python train.py --grayscale=true --mask_ratio=0.5 --norm="layernorm" --inner_norm=true --shared_expert=true --beta1=0.95 --grad_clip=5.0 --steps=5800 --epochs=30.7 --weight_decay=0.3
Rows from block 4, named by matrix and row number. Each number is 200 + 20 x the weight over its row's rms, rounded and kept within 0 to 999. All counts start at 0.
# fc2: squeeze-excite expand (model.blocks.4.se.fc2.weight, 512x32), inputs 0-31
fc2.149,248,197,223,188,213,168,203,215,216,220,195,199,212,182,197,239,177,232,220,217,205,168,179,190,181,198,205,200,163,190,204,203
fc2.150,218,186,178,189,219,203,213,215,190,183,225,203,193,194,186,201,153,196,189,177,176,210,204,190,246,216,171,212,213,153,198,186
fc2.151,215,242,225,190,206,240,177,198,236,183,186,217,211,179,205,180,191,185,185,181,200,219,208,211,192,192,216,195,225,241,184,180
fc2.152,196,218,171,209,207,212,210,193,230,215,191,238,173,220,213,203,233,209,167,203,204,193,232,174,199,226,212,205,205,234,228,218
fc2.153,237,179,225,179,191,189,212,180,192,206,212,209,200,211,196,206,182,212,152,188,200,229,181,210,164,175,168,182,200,201,234,211
fc2.154,217,194,204,186,184,214,185,198,211,218,173,230,214,165,236,200,199,177,170,200,185,179,204,209,203,187,223,211,156,186,186,163
fc2.155,202,194,229,227,181,203,199,186,180,195,201,198,218,228,229,162,195,213,205,230,246,168,213,212,215,207,215,214,185,174,220,184
fc2.156,186,222,190,186,217,195,181,241,225,199,175,204,213,206,197,182,203,205,206,174,196,199,199,209,160,152,233,229,187,180,206,180
fc2.157,219,241,237,194,200,215,209,189,210,215,200,184,180,220,202,203,186,170,198,217,173,198,218,211,203,202,214,245,243,205,197,171
fc2.158,192,204,165,229,195,158,157,188,182,234,218,204,203,203,205,158,216,201,209,206,177,223,185,191,191,207,191,225,204,182,196,217
fc2.159,229,172,224,214,217,205,217,201,222,183,182,178,186,191,208,239,163,168,229,198,207,204,192,199,232,205,202,224,176,183,183,189
fc2.160,210,211,209,173,225,219,185,209,212,210,132,211,204,204,214,208,172,201,231,197,206,209,187,211,209,163,192,165,194,211,213,192
fc2.161,227,218,224,225,174,186,174,178,201,181,211,208,216,185,238,220,221,197,214,201,217,175,226,181,191,207,220,176,203,197,244,205
fc2.162,231,206,166,194,232,191,184,197,153,191,177,177,169,228,196,203,192,187,203,196,151,199,185,204,217,196,191,221,211,206,189,187
fc2.163,163,168,239,171,182,202,197,198,187,190,206,178,191,174,182,230,176,187,213,214,207,220,215,200,208,167,167,182,211,188,194,185
fc2.164,212,203,191,248,229,196,210,204,233,172,203,208,190,170,225,234,189,212,191,208,195,200,214,189,179,216,222,182,239,180,216,214
fc2.165,177,192,176,204,163,200,220,192,187,188,206,187,168,186,177,256,192,163,220,210,214,209,204,171,177,214,185,185,196,212,201,198
fc2.166,203,192,208,188,222,199,174,216,228,231,200,188,194,188,229,178,254,194,160,235,203,234,199,213,209,183,208,204,189,209,206,203
fc2.167,184,185,168,211,182,210,204,198,232,186,237,180,207,202,185,185,200,253,219,181,145,210,208,197,202,192,206,201,201,185,191,196
fc2.168,219,200,219,208,216,169,208,202,154,191,209,203,218,211,173,191,183,176,213,203,154,183,188,207,195,223,169,195,231,212,168,197
fc2.169,202,232,207,230,223,197,205,210,192,174,203,166,201,212,216,204,183,224,211,194,183,220,188,208,192,235,222,210,259,186,193,214
fc2.170,233,240,208,227,199,214,198,199,193,192,200,216,183,219,244,196,209,162,228,207,188,176,217,206,238,172,198,203,215,189,211,195
fc2.171,213,196,243,228,190,207,197,205,182,174,187,174,215,210,183,211,182,218,206,177,208,223,171,210,190,185,203,183,239,209,153,200
fc2.172,195,205,197,176,230,195,206,223,182,175,232,171,170,188,190,187,210,194,211,169,184,245,197,171,198,212,190,168,210,221,183,209
fc2.173,215,200,194,230,213,194,194,219,180,143,176,213,187,233,205,200,185,177,207,203,200,180,174,201,168,174,194,185,205,202,198,162
fc2.174,215,209,224,228,207,210,184,186,191,196,188,205,205,211,189,228,136,209,176,184,202,197,206,192,192,217,202,234,220,234,184,174
fc2.175,213,215,206,197,202,188,216,178,192,147,209,193,201,244,216,209,194,179,204,210,147,212,190,206,180,212,213,210,172,183,225,199
fc2.176,197,201,218,190,234,184,207,213,175,207,228,139,203,190,189,185,190,149,187,232,180,208,202,194,201,213,191,218,197,199,209,199
fc2.177,231,196,230,160,188,178,195,214,204,172,223,199,231,205,227,215,249,197,223,196,203,192,204,193,170,201,202,220,214,177,203,197
fc2.178,191,231,233,207,182,188,234,199,195,154,200,187,183,209,208,193,203,196,191,201,198,169,209,226,197,175,193,200,256,181,190,201
fc2.179,213,216,206,192,197,193,225,218,183,194,214,200,215,187,245,172,213,207,187,166,200,176,220,176,188,156,207,189,162,208,181,221
fc2.180,214,215,217,211,187,189,197,240,213,214,207,218,153,205,222,190,189,198,203,197,189,225,194,180,209,220,181,210,221,205,159,155
fc2.181,206,217,202,211,233,187,187,206,211,170,198,188,206,190,188,195,201,218,182,198,186,214,200,212,156,216,170,161,156,188,207,239
fc2.182,203,212,218,214,196,184,212,191,191,208,201,179,228,220,218,234,225,200,154,187,204,176,202,201,147,197,181,178,227,218,186,196
fc2.183,202,206,221,224,172,168,201,205,217,230,193,187,206,186,148,183,198,199,207,204,161,191,205,209,208,200,180,238,223,181,175,192
fc2.184,195,193,200,204,187,209,196,217,190,167,157,212,173,208,193,236,210,241,199,198,171,242,189,182,187,204,159,187,200,197,202,189
fc2.185,191,216,206,176,204,185,185,233,222,215,208,221,220,176,189,168,219,178,175,201,210,194,175,194,181,197,178,193,207,168,244,171
fc2.186,230,169,174,206,189,195,193,189,210,200,176,184,210,182,229,209,191,167,231,206,191,226,232,211,162,203,181,181,180,229,209,187
fc2.187,226,189,231,188,241,183,171,194,207,208,194,195,201,184,162,175,176,208,177,185,217,182,212,187,190,186,162,215,175,206,183,181
fc2.188,219,189,184,180,182,218,189,243,241,163,212,198,222,201,230,155,196,197,201,194,187,205,173,187,219,196,205,198,207,191,203,227
fc2.189,197,222,181,178,219,242,186,244,218,171,194,179,194,153,217,193,191,195,177,175,196,201,197,182,202,215,225,203,193,197,179,210
fc2.190,181,184,224,195,196,187,182,200,187,216,231,204,226,200,203,199,237,207,226,214,197,227,187,243,202,223,202,194,170,189,152,194
fc2.191,185,187,176,184,230,218,213,218,215,194,180,222,190,204,215,222,234,210,213,184,229,211,248,214,172,218,220,183,195,183,190,220
fc2.192,194,209,122,184,202,185,191,200,206,169,189,175,221,192,215,220,199,193,217,195,199,229,179,192,195,212,184,220,188,193,211,219
fc2.193,224,211,216,205,202,247,205,220,212,226,208,212,196,182,236,212,181,202,155,184,193,187,186,212,177,211,183,228,194,170,178,200
fc2.194,195,193,238,176,157,216,206,177,197,199,161,208,196,192,197,214,149,199,191,193,196,216,213,205,223,182,184,199,177,220,169,202
fc2.195,213,218,179,197,218,216,200,202,190,216,207,204,190,208,179,165,176,213,231,168,138,199,179,211,204,205,194,215,211,207,221,231
fc2.196,204,162,198,177,190,253,212,215,221,192,175,228,207,189,200,198,185,202,206,190,205,172,229,168,205,190,189,238,220,189,197,211
fc2.197,228,189,202,196,197,200,201,196,191,247,208,167,211,164,172,171,186,214,185,220,191,204,190,214,183,195,193,252,208,199,172,197
fc2.198,186,177,205,220,200,212,202,173,187,206,197,207,196,197,188,212,241,175,183,176,181,211,183,194,208,167,224,227,214,168,217,153
fc2.199,179,183,239,194,199,189,216,224,228,170,183,209,185,193,196,196,213,182,183,161,224,215,204,171,182,185,170,188,220,233,184,203
fc2.200,200,167,176,208,230,204,220,214,191,196,207,229,218,196,196,211,185,186,218,223,235,227,220,226,219,163,220,201,198,167,180,187
fc2.201,162,207,228,194,220,192,194,231,177,177,188,180,165,188,211,207,192,208,191,162,181,211,219,201,187,201,218,172,181,209,161,206
fc2.202,204,235,221,240,215,217,195,249,184,203,202,205,204,182,211,175,221,185,183,212,172,212,223,217,199,187,193,184,209,229,205,231
fc2.203,223,187,194,219,205,227,209,221,165,203,166,197,215,170,219,163,213,202,191,198,191,215,167,200,222,191,226,210,239,174,202,204
fc2.204,171,190,183,221,190,183,161,202,212,220,229,165,226,205,214,211,174,170,187,192,237,171,209,204,194,176,214,183,214,194,208,192
fc2.205,223,182,195,209,169,207,185,177,224,177,173,179,181,181,193,206,220,168,231,208,171,170,179,194,207,185,183,220,199,206,177,171
fc2.206,197,198,198,205,203,195,225,211,205,206,197,168,217,200,214,249,186,207,200,206,254,215,195,173,236,187,209,185,173,213,225,177
fc2.207,216,204,194,197,178,211,164,185,248,190,176,209,167,187,217,202,221,174,224,221,187,181,198,229,179,161,188,197,194,209,199,190
fc2.208,203,180,181,165,176,229,212,204,188,194,186,215,175,173,222,219,204,221,217,156,216,179,222,188,191,173,209,209,232,221,207,193
fc2.209,221,198,186,188,208,198,197,189,170,207,195,214,171,232,224,210,187,194,176,191,202,213,172,193,196,205,200,195,162,133,214,207
fc2.210,218,204,208,217,214,178,186,172,215,215,207,180,195,173,203,186,176,199,227,223,176,194,195,177,203,242,172,235,189,230,181,184
fc2.211,204,172,209,167,201,182,223,169,225,209,182,170,222,223,208,223,195,214,199,187,176,240,206,177,176,219,201,226,189,205,177,192
fc2.212,217,163,181,220,187,233,206,225,188,198,230,187,199,191,218,198,177,168,230,199,235,168,220,192,167,198,196,211,212,212,192,188
fc2.213,214,208,180,216,216,206,158,212,213,218,203,210,199,211,180,216,176,159,195,204,204,171,169,237,185,202,181,161,206,220,185,193
fc2.214,174,217,177,201,165,204,181,196,209,212,188,234,179,159,218,228,206,195,208,172,220,177,186,214,197,172,181,192,210,190,220,172
fc2.215,179,224,220,180,213,209,227,203,218,194,196,205,215,195,209,195,191,211,217,205,194,215,173,201,191,201,172,256,208,174,235,241
fc2.216,212,217,240,188,180,215,192,189,197,191,212,248,223,208,225,192,203,200,174,180,183,224,199,191,226,177,191,178,185,159,182,193
fc2.217,211,194,186,197,177,209,197,210,204,203,231,209,195,203,193,221,217,195,168,193,186,202,187,169,221,160,216,232,160,242,178,185
fc2.218,186,241,192,198,190,209,163,211,212,200,190,181,197,190,204,234,208,245,220,189,189,199,213,196,227,224,209,168,167,199,175,216
fc2.219,214,208,244,189,181,217,208,185,213,178,185,188,179,190,195,222,191,181,180,191,210,147,195,229,192,180,242,210,205,202,220,208
fc2.220,185,208,182,189,206,182,189,222,203,180,171,257,180,244,205,197,222,208,169,233,207,193,175,195,182,189,206,194,202,194,205,183
fc2.221,149,223,203,209,228,222,226,186,199,197,188,172,198,210,213,224,196,169,182,212,211,204,167,168,191,228,193,206,192,219,187,222
fc2.222,181,193,203,176,183,195,195,195,171,153,179,202,198,173,184,165,189,204,215,195,202,193,217,217,213,213,199,234,252,194,186,213
fc2.223,194,167,219,204,202,201,218,217,186,211,200,176,198,188,215,177,204,197,169,235,200,175,225,188,143,203,213,214,220,229,180,195
fc2.224,183,189,170,175,215,201,192,223,175,214,158,212,182,197,219,220,198,226,191,172,205,216,236,187,174,193,179,167,215,214,180,197
fc2.225,208,230,211,199,224,173,197,186,196,186,210,143,183,182,209,215,194,172,204,194,220,184,221,224,201,173,194,202,219,191,224,162
fc2.226,179,173,213,196,208,174,182,224,195,190,195,172,162,187,217,209,163,193,231,199,186,211,209,226,173,165,180,207,193,201,228,213
fc2.227,175,185,164,205,177,183,216,180,204,178,167,197,214,205,171,205,194,193,154,196,190,178,203,157,183,220,183,200,193,217,180,189
fc2.228,179,218,182,213,247,187,208,220,226,204,192,205,167,167,197,236,216,231,196,195,222,221,203,178,185,212,179,197,213,176,208,209
fc2.229,226,198,192,203,203,214,198,184,227,210,224,190,196,172,176,194,205,158,209,201,214,184,207,211,243,205,210,241,179,175,214,166
fc2.230,207,236,210,229,185,171,220,196,179,177,168,221,234,199,217,193,186,203,167,208,221,194,192,203,210,228,164,183,213,183,205,181
fc2.231,227,207,215,245,217,197,240,189,217,195,209,181,176,189,175,185,194,204,206,238,171,197,181,195,221,216,223,212,172,199,220,207
fc2.232,202,192,217,230,191,163,197,221,209,211,189,200,192,206,194,229,195,206,217,205,158,202,181,211,176,140,191,181,199,197,183,171
fc2.233,208,216,192,197,184,204,231,165,179,187,211,187,192,186,180,205,218,204,186,194,201,213,223,201,160,224,209,173,170,252,217,193
fc2.234,203,196,202,150,184,235,182,197,209,248,220,215,183,204,192,178,206,211,174,206,189,219,229,186,229,210,196,218,209,193,193,174
fc2.235,245,181,200,196,194,194,208,195,177,244,194,231,189,190,198,186,178,186,199,207,203,221,193,163,206,177,215,186,225,215,183,240
fc2.236,211,153,181,160,219,164,191,203,208,216,205,196,189,170,210,203,184,225,198,169,189,209,205,223,231,220,227,203,200,213,179,197
fc2.237,208,193,184,265,210,184,191,201,208,188,232,211,197,201,192,188,153,236,170,208,214,197,220,187,201,204,205,210,206,176,203,212
fc2.238,170,205,203,204,235,237,218,204,225,229,207,168,191,198,177,170,164,180,173,175,173,210,206,205,191,217,201,188,211,190,196,191
fc2.239,193,185,169,211,207,216,165,199,212,201,215,201,179,228,193,187,141,208,186,182,230,190,220,203,164,219,217,178,199,201,196,212
fc2.240,208,224,184,185,193,193,192,154,215,207,188,210,188,211,200,199,202,194,228,178,181,170,220,182,173,187,191,181,155,195,198,243
fc2.241,221,202,205,193,161,209,195,177,199,223,265,209,201,181,207,183,212,195,234,219,190,185,218,220,181,216,203,197,219,173,198,210